Weights of a small multi-label audio tagger: width 256, 26041 training examples.
Rows from block 3 of a small multi-label audio tagger, named by matrix and row number. Rows with one number within an expert belong to one neuron, the router's apart. Each number is 128 + 24 x the weight over its row's rms, rounded and kept within 0 to 255. All counts start at 0.
After each expert's rows are labels from the 100 clips, of 14848, where the router gives the expert most weight on average: "strongest on" is what is common among them. Only what is clearly more common there than usual is listed. The data: short pieces for a synthesised band: melody, chords, bass and drums. In brackets: how many of the 100, against the usual share in percent.
# router: router (model.blocks.3.mlp.router.weight, 16x256), inputs 172-255
# up: expert up (model.blocks.3.mlp.up, 16x512x256), inputs 172-255
# down: expert down (model.blocks.3.mlp.down, 16x256x512, transposed), outputs 172-255

# expert 0
router.0 [160 128  79 151  94 143  74  71 150  90 140 145 121  85 112 161  74 152  90 116 177 137  85  94 163 135 138 138 140 139 167 110  90 131 127 143 166  93  95 126 122 141 166 142 114 151 173 129 103 141 164 167 177 138 143 188 128 164 113 119 154 132 168 129 147 137 108 148 121 143 154 124 109 142 143 129 143 144 107  98 108  78  94 114]
up.0 [143 149 125 118 143 145 156 116 137 141 161 152 154 125 165 107 109 113 116 114 125 145 121 137  84 137 114 135 110 140 111 120  97 135 139 137 102 154  97 124 123 121 107  66  82 103 140 124 124  85  92 183 132 113 140 113 107 117 154 114 182 119 110 119 128 155 131 124 161 159 107 150 126 157 141 170 119 167 168 158 118 144 105 162]
down.0 [120 157 137 106 151 138 115 117 100 116 110 174 114 148 116 147  98 131 140 114 122 105 112 144 123 113 144 135 145 138 139 130 127 130 128  73 165 101  90 140 138 125 129 203 111 144 120 148 123 132 113 133 154 107 119 118 107  77  92 137  96 106 169 141 166 115 122 129  99 105 129 110 158 138 124 154 100 126 119 124 140  79 128 125]
strongest on: horn-like (60 vs 19.2)

# expert 11
router.11 [ 98 138 103  95 133 172  76 117  98 138 166 181 117  93 108 175 121 103 151 146 109 105 147 121  95 153 110 124 110 151  99 150 115 177 157 118 133 105 103 117 167  91 155 119  94 113 141 110 105 126 106 138 102 135 135 164  93 148  97 121  71 166 173 128 118 155 135 159 111  89 150 130 128  99 184 133 161 111 112 135 107 162  99 132]
up.0 [101 153 157 162 102 134 106 101 131 107 125 132 107 162 131 152 153 135 113 121 136  53 149 137 133 144 133 143 138 150 133  69  95 138 157 162 150 108  64 147 116 116 162 135 102 156 144 125 141  92 117 161 118  92 130  99 157  93 128 135 132 148 141 104 165 136 135 144 103 113 154 159 153 128 152 127 115 111 153 148 104 153 132 151]
down.0 [113 114 113 137 124  86 109 113  86 136 143  97 103 111 105 160 112 111 105 142 132 118 131 146 140 150 119 148 122 129 101 152 122 103 125 127  98 122 151 176 125 175 147 146 109  96  98 149  98 140  97 144 104 127 166  94  87 149 113 155 107 150 149 137 137 114 140 103 122 141 128 124 101 147 107 130 176 146  89 146 164 155  83 137]
strongest on: quiet level (60 vs 28.5)

# expert 2
router.2 [141 165 142 129 121 149 160 129 124 121 116  80 102 139 112 108 172 151 103 126 145 112 161 114 118 151  89  83 132 127 103 138 137  97 143 125 168 151 111 108 104 154 132 146 168 105  77  75 155 126 115 132  77 106 127 146 138 168 126  92 121 159 156 135 178 130 170  93  98 139 115 116 119 180 126 109 102  91 132 138  88 122 126 151]
up.0 [135 103 121  87 105 123 135 140 146 142 135 153 121 134 142 130 122  99 140 153 153 162 139  84 130 132 115 109 148 101 118 143  93 160  97 132 143 112 120 145 136 153 155 118 137 160 138 128 142 153 146 117 136 173 114 168 146 107 168 137 136  86 115 110 132 112 149 169 122 106 127 129 125  80  90 104 172 134 130 139  96 166 111 138]
down.0 [125  97 109 100 147 111 118 175 170 142 113 136 136 112 147 133 127 114 201 123 129 112 121  98 104  95 139 120 121 130 125 129 113 113 105 115 147 112 123 138 120 111 134 109 178 126 134 177 122 122 127  98  98 138 124 154 127 136 180  96 152 111 111 109 103 124 112 200 142 158 119 168  77  98 111 164 101 145  98 120 133 114 163  78]
strongest on: harpsichord-like (73 vs 10.2); reverberation (73 vs 35.2); text has "reverberant" (73 vs 35.2); text has "room" (73 vs 35.2)

# expert 15
router.15 [129 100 121 123 114 128 182 102 103 125 171 133 155 105 104 161 140 125 126 139  93 151 100 161 110 121 127 174 145 127 119 149 148 132 122 113  79 131 167 113 150 145 144 141 144  87 149 163 103 117 122  86 129 162 156  86 112 171 172 146 118 144 122 155 107 133 128 139 143 165 102 126 141 132 116 100 101 149 147 135 120  93 158 121]
up.0 [133 129 127 143  97 117 102 119 168 121  98 110  62 121 143  99 150 107 104  97 135 113  79 121 109  84 154 124 139 139 154  80 131 136 129 116 167  96 110 127 156 119  98 118 118 141 113 166 120 116 108 136 131  91 130 138 115 112 117 120 129 167 141  78 139 109  74 129 154 124 115 183 141 123 140 153 128 131 143 110 136 137 119 152]
down.0 [117 141 189 123 101 140 156  87 139 110 109 153 141 157 113 138  86 161 114 115 161 152 184 118 156 104 133 124 160 155 145 126 123 100 110 115 161  96 108 159 134 135 133 145 147 133 141 174 117 117 106 133 143 134 106 132 124 104 147 116 138  94 157 158 159 110 168 137 143  98 106  90 173 129 117 112 133 128 140 154 102 139 140 142]
strongest on: flute-like (70 vs 4); saxophone-like (25 vs 3.9)

# expert 8
router.8 [110 132  94 127 107 114 140 133 169  88 106  88 142 142 121 117 104 157 147 107  97 101 116 115 141 153 145 163 129 140 169 155 140 106 124 160 115 157 139 128  95 109 182 124 100 147 159  91  91 131 118 106 136 125 123 142  85 131 150 140 118 179 122 111 109 132 101 113 153 139 117 132 134 103 143 150 154  95 105 119 130 121 122 164]
up.0 [147 110 112 130 137 150 129  97 145 122 122 154 140 145 167 160 141  90 141 126 153 121 165 156 183 177 104 124 141 124  74 118 106 122 130 126 148 174 169  59 124 166 135 106 129 131 111 128 127 103 131 159 106 187 121 103 137 110 120 112 131 147 129 144 109 144 141 137 135  93  82 141 125 100 147 116 138 142 108 116 165 150 108  80]
down.0 [110  89 100 151 135 126  81 132 151 104 143 134  65 167 136 158  89 103 135 115 150 117 142 111 120 123 155 121 103 139 132 133 143 146 120 120 117 102 141 142  89 130 131 115 105 108 131 108 151 113 175 148  95 165 123 159 166 139 180 168 130 155 135 125 132 106 147 120 141  89 129  99 121 129 111 175 119 161 122 156 137 180  89 164]
strongest on: bass line (100 vs 64.3); quiet level (95 vs 28.5); marimba-like (33 vs 10.6)

# expert 3
router.3 [125  93 128 159 114 150 127  80 172  98 111  91 136 130 110 147 126 138  82 106 175 153 120 118 157  91 127 107 144 115 130 142 122 102 161 103 124 140 124 145 118  84 127 120 151  84  93 112 155 145 163 162 154 118 160 107  84 111 142 123 155 143 133 161 104 159 154 126 134 110  95 116 136 121  89 160 162 123 148 172 100 125 147 126]
up.0 [132 112 136 148 118 120 126 148 133 164 148  99 103 116 146 171 131 114 118 145 132 110 110 108 148 117 157 135 123  69 107  83 112 106 143 136 149 116 124 133 104 123 124 136  84 123 174 142 114 148 171 133 187 140 106 104 149 105 121 161 132 168  94 108  93 130 112 150 140 170 130 137 124  99 145 177 103 145  92 130 141 172 126 159]
down.0 [162 111 119 144 104 124 102 109 126 103 127 136  91 120 112 128 120 156 133 143 146  93 167  92 126 154 116 120 142  95  83 103 116 138 125 126 205 123 144 138  95  99 150 139 117 148 136 113  98 134 153 147  95 108 116 155 186 114 140 137 104 128 103 135 138 142 135 145 146 136 134 156 116 106  99 109 135 164  98 138 150 134 116 112]
strongest on: bowed string-like (100 vs 14.4); bass line (100 vs 64.3)

# expert 6
router.6 [102 133 150 136 162 140 133 141 127 175 118 122  94 173 113 107 116 167 133  78 143 125 176 112 127 146 148 134 156 133 152  87 131 122 112 129 168 106  98  78 162 108 162 143  93 139 153 126 139 147 134 110 150 105  81  98 126 131 116 116 131 127 132  86 117 126 151 108 125 148 157 161 122 118 166 112 100 104 147 157 135 170 170 143]
up.0 [102 174  92 106 128 118  88 122 148 142  87 158  99 150 101  95 129 124 128 138 113 144 150 129  90  96 105 105  85 109 140 140 126 148 103 126 134 120 119 123 128  93 129 130 119 100 131 162 131 118 138 144 130 115 139 132 141 122 145 113 128  99  89 117 149 164 131 187 150 113 146 128 140 119 117 130 146  72 172 119 118 143 117 148]
down.0 [110  88 119 130 129 158 106 146 174 146  97 118 144 135  96  90 182 112 143 111 157  97 154 121 124 135 115 143  86 113 107  86 128 148 154  97 139 102 161 118 106 136 146 127  93 109 149 146 118 125 112 112 146 149 112 172 143 104 138 165 136 106 104 148 115 144 152 169 116 146 119 110 115 118 178 146 117 164 129  90 138 131 111 127]
strongest on: kick (98 vs 64.8); drums (98 vs 64.9); clap (91 vs 15.6); quiet level (75 vs 28.5)

# expert 4
router.4 [132 145 126  78 120 109 145 142 155  99 151 162 116 134  98 108 135 160 116 128 126 112 134 160 100 159 133  93 121 154 145 135 114 126 121 133 149  95 116 142 166  91 126 119 170 128  89 157 110 142 156  84 114 172 136 132 122 135 158 156 159 102 141 118 151  83 120 177 113 103 138 128 102 142 116 114 167 148  86 150 158 141 138 108]
up.0 [114 115 166 182 119 130 135 111 144 180  94 120 133 110 118  83 127 109 103 123 180 133 106  84  92  99 143 132 125 137 107 120 123 116 157 152 122 155  91 159  95 133 157  98 111 102 159 117 124 105 108 153 123 108 173 121 117 117 126  99 123 126 133 166 103 115 146 118 130 144 119 123 110 120 100 139 147 139 138 120 105 160 109 177]
down.0 [125 136 145 162 185 137 160 171 158 147 118 173 121 106 147 155 117 144 117  95 140 108 128 124 126 117 134 110 126 102 138 122 100  75 144 148 164 153  97 198 143 129 124 154 159 123 158 135 151 116 107 147 131 144 166  87 160  92 156 100 113 134 172  78 124 155 139 135  79  77 112 166 128  94 105 135 122 115 142 133 140 156 127 171]
strongest on: reverberation (71 vs 35.2); text has "room" (71 vs 35.2); text has "reverberant" (71 vs 35.2); thin (high-pass) (45 vs 12)

# expert 12
router.12 [152  81 120 106 174  92 122 147 174 110 108 118 141 143 136 112 151 139 177 112  99 136 167 152 145 137 113 157 134 128 128 153 122 126 164 135 141 119 160 119 137 136 123 175 155 147 128 101 156 117 124 121 108 128 109  79 156  98 172 126  58 114 137 164 106 105 113 125 125 134 114 107 131 114 121  97 108 110 141 160 122  97 155 131]
up.0 [137 127 146 115 141 136  88  84 152 107 123 126 149 143 116 145  70 126 104  95 132 112 132 119 114 106 139 111 123 120 145 133 118 154 109 168 162 143 105 171 120 142 123 135 100  99 125 118 128 163 160 170 150 142 161 169 163 140 148 116 119 124 118 132 131 154 120 150 124  98 142 158 117  90  95 147 129 107  95 151  83 160  97 152]
down.0 [117  80 157 115 118  87 132 138 140 128  82  81 129 105 165 142 129 134 149 120 117 146 117 120 105 118  83 138 143 127  90 154 110 120 118 149 135 126  92 133 116 103 130 139 133 132 147 164 134 118 138 132 124 114 180 104 125  87 166 128 104 145 149 140 128 137 129 154 127 126  98 157 161 155 107 123  99  89  96 139 125 118 138 113]
strongest on: open hi-hat (65 vs 19.4); string section-like (28 vs 11.1); text has "noise" (26 vs 10)

# expert 7
router.7 [141 128 126  94 118  90 154 158 143 157 142 161 118 100 133 136 113  98 119 138 148 118  85 105  99  94 124 155 116  92  94 145 157 146 158 104 138 105 119 139 144 135 137 149 161 122 120 112 113 128  80 111  86 134 111 130 150 112 134  78 167 115  88 114  79 129 109  93 103 168 158 139 122 150 134 137 126 158 117 143 133 163 137 135]
up.0 [134 131 109 115 167 169 116 142 115 105 136 107 141 100 113 165 120 113 117 123  95 126 146 124 172 131  95 100 108 135 111 144 119 118 171 181 127 125 164 153 132 131 149 102 102  84 153 130  96 129 109  99 173 143 179 152 143 117 109 139  77  84 128 173 111 107 164  95 117 153 162 156 162  93 148  89 150 171 118 112 126 135 177 126]
down.0 [140 148 144 117 123 115 111 125 101 105 107 132 169 150  90 136  90 125  84  72  83 117 137 141 115 109 147 134  98 108 142 125 128 130 122 155 179 108 159  81 148 147  95 176 127 112 131 112 105 132 131 135 172 164  99 125 120 126 148 133 107  73 122 162 161 150 122 139 104  88 157 110 163 138 137 141  99 106 157 175  89 175 107 120]
strongest on: oboe-like (57 vs 4)

# expert 1
router.1 [136 160 162 128 132 132 133 153 153 126 130 145 183 178 143  92 113 134 142 129  99 150  93 153 126 121 139 156 109 126 120 118 112 110 123 153 100 146 145 156 116 177  97 106 137 110 121 131 149 102  80 126 125 111  94 149 122 110 126 150 157 131 113 173 138 150 139  89 111 140 104  99 104 109 135  93 118 149 144 116  99 142 128 105]
up.0 [147 120 147 132  98 119 172 120 122 121 104 129 111 128 107 128 123  58 108  90 145 110 133 145 100 112 131  96 152 137  91 131 125 144  88 161  87 147 112 172 154 109 114  84 141  95 134 142 125 111 159 137 139  92 129  95 130 163 161 108 149 141 163 119 157 139 119 173 146 180 114 155 175 118  97 143 140  77 133 106 134  95 124 128]
down.0 [149 114 110 161 107 133 160 143 110 127  92 122  88 117 134 102 149 124 119  82 141 153 107 157 158 156 138 148 131 122 127  98  82 149 111  92 110 103 135 128 158 114  84 114 135 127 113 125 139 112 174  98 163 112 119 137 127 143 158 120 136 150 144  93 118 131 106 155 125 119 189 161 151 121 108 151 158 142 130  84 131 122 116 107]
strongest on: white noise (80 vs 5); clipping (27 vs 8.2); text has "clipped" (27 vs 8.1)

# expert 13
router.13 [128 112 123 155 111  99 115 103 128 134 104 139 138 100  97 101 132  82 126 138 127 123 158 119 130 134  88 149 169 116 119 148 110  97 107 150 133 147  87 119 108 126 121 151 124 123 137 175 138 112 152 131 124  91 118 146 122 172 108 111 158 110 122  96 107 161 130 118 151 119 147  90 126 108 111  96 133 125  95 138 179 174 105 152]
up.0 [135  78 107 116 144 110 130 164 132  78 158 118 165 112 152 146 120 126 158 110  92  55 119 113 128 128 110 139 135 127 113 165  89 116 192 137 140  95 163  99 122 126 124 172 121 107 131 128 132 165 115 119 123 180 122 119 163 118 123 103 117 162 104 204 142 141 120 108 165 161 112 141 116 152 106  94  82  95 163 175  98 116 138 100]
down.0 [160 134 150 162 175 143  82 162 133 111 104 121 106 121 151  99 116 124 110 105 121 153  79 127 135  75 130 128 137 115 105 131 130 128 131 122 184 117 122 163 127 143  99 143 163  94 144 125 125 135 185 170 138 134 111 110  90 134 139  71 142 160 111 147 161 124 140 119 117  72 120 128 152 119 138 168 121 135 148 130 124 143 136 133]
strongest on: square lead (82 vs 10.6); melody instrument: square lead (79 vs 3.7)

# expert 5
router.5 [164 109  88 130 167  97 106 106 114 116 134 110 139 139 118 116 124  85 112 146 134 131 171 134  94  91 135  74 166  86 125 138 136 113 117 106 117 123  81 159 155 137 131 139 141  93 140 101  89  93 125 144 108 144 141  97 154 109 116 114 168 121 125  72 123 140 168 127 134  99 135 123  94 117 141 112 105 113 141 176 115 174 143  98]
up.0 [ 83 113 136 135 101 153 169 147 108 154 129 128  97 121  95 137 155 130  99 143 111 100 132 150 150 137 126 118 145 142 123 155 137  54 111 120 127  69 123 136 129 110  98 130 114 123 139 170 124 144  92 135 139 126 118 101 129 119 111 145 145  99 139 132 156 117 116 141 155 139 125 144 105 186 114 105 160 150  92 130 158 128 117  86]
down.0 [128 145 106 107 161 113 134 122 119 160 113 147 125 146 138 140 165 148  92 113 109 137 108 159 155 138 110  98 129 149 146  86  96 115 132 148 128  97 130 128 169  87  99 138 121 105 102  91  64 165 133 142 178 102 117 136 119 144 101 125 140  95 144 110  89 106  78  84 133 158 122 124 145  80 107 158 159 133 140 119 163 135 120  95]
strongest on: quiet level (62 vs 28.5); harpsichord-like (61 vs 10.2)

# expert 9
router.9 [136 133 133  82 101 124 155 136 146 101 122 135 130 106 125 156 154 110 112 148 106 142 134 112 113 126 131 172 134 163 162 117 120  85 165 124 158 156 148 138 131 133 109 156 113 117 163 163 125 137 157  99  98 116 138 140 153 112 144 130 124  96 143  88 144 178 104 164 123 101 123 130 146 151 122 104 114 124 115 124 138 181 166 129]
up.0 [103 167 129 139 134 110 130 150  99 163 132 176 101 173 130 119 114 143 131 144 123 115 103 127 102 136 172 115 122 141 136 120 135 159 110 138 142 108 143 163 156  91 137 135 137 115 105 126 138 100  85 126 134  92 125 110 127 158 102 155 128 142  86 111 118 118  92 123 184 156  68 151  90 151 115 148 179 152 143 141 165 135 112 142]
down.0 [165 141  92  85 135 136 133 108 149 141 105 172 164 125 100 117 147 122 116 121 118 134 122 144 167 158 114  88 101 115 115  95 119 103 136 160 109 113  90 144 126 147  81 110  81  86 106 151 121 158 105 151 140 107 107 139 139 112 100 116 155 104  97 119 115 133  90 149 105 147 110 129 149 111 164  73 141 118  92  94 130 121 109 109]
strongest on: clarinet-like (94 vs 10.6); quiet level (85 vs 28.5); melody instrument: clarinet-like (64 vs 3.9)

# expert 14
router.14 [166 177 144 138 144 110 107 117 131 125 147 108 192  87 143 110  93 130 125 134 102 120  82 139 153 121 164 118 127 147 126 126 169  88 106 137 137 133 119 156 137 117 113 156 124 103 101 130 126  90 140 107 122  98 145 138  98 135 136  99 114 146 113  93 149 157 115  96 100 158 118 108 151 157 118 129 124 128 158 133 139 118 107 109]
up.0 [151 148 125  83 154 143 146 142 152  86 142 141 141 143 113 120 139 129 133 116 121 121 114 147  98 123 104 124 112 136 143 161 145 146 126 160 158 138 142 152 169 153  98  84 130 101 132 114 187 119  96 141 137 136 134 101 149 122 125 135 118  74  95 197 104 105 117 156 157 121 122 136 145 147  88 149 100 118 155 133 120 133 143 138]
down.0 [107  74 151 145 165 134 152 136 152 108 113  91 115 154 128 111 119 135 129 175 138 133 109 130 125 113 113 149 159 146 135 135 110 135 104  74 116 112 159 114 123 125 131 144 154 107 110 117 135 161 173 134 116 140 139 143 100 162 129 133 121 163 157 125 157  87 111 114 147  95 112 103 124 131 106  96  79  92 121 162 152  93 151 111]
strongest on: bass guitar-like (48 vs 21.4); clipping (47 vs 8.2); text has "clipped" (47 vs 8.1); string section-like (38 vs 11.1)

# expert 10
router.10 [160 127 140 182 102 141 134 125 108 117 137 134  86 147 101 153 118 150 120 107 141 138 142 169 102 152 139 159 116 122 118 101  96  92  89 123 142 129 111 147 178 131 148 154 101 139 159 143  88 125 138 122 147 164  84 130 117 150 137 124 150  80 142 148  94  79 125 133 126 128 139 140  96 133  94 117 131 146 139 143 159 135 117 103]
up.0 [ 94 185  94 103 140 118 120  97 132 102 107 101 106 113 132 114 140 145 157 159 131 121 168 112 132 115 138 155 162 107 154 138 107 129 109 120 143 119 122  86 105 141 141 125 137 164 136 120 138 124 133 143  86 141 112 170 123  79 123  83 117 142 130 130 143 146 129 131 121 140 137 185 150 121 131 140  82  81 167 160  92 101 129 116]
down.0 [118 125 173 147 102 137 152 153 133 105 136 155 144 171 114 117 153 133 167 110 108 106 108 115 119  94  82 139  90 121 109 177 108 156 175 144 153 134 147 128 118 111 107 115 177 145 113 146 171 126 140 105 116 153 150  78 162 158 144 139  94 160 137  89 143 148 132 108 108 115 117 115 108  89 119  99 122 107 142 100  80  94 119 186]
strongest on: kick (100 vs 64.8); drums (100 vs 64.9); snare (88 vs 32.8); open hi-hat (44 vs 19.4)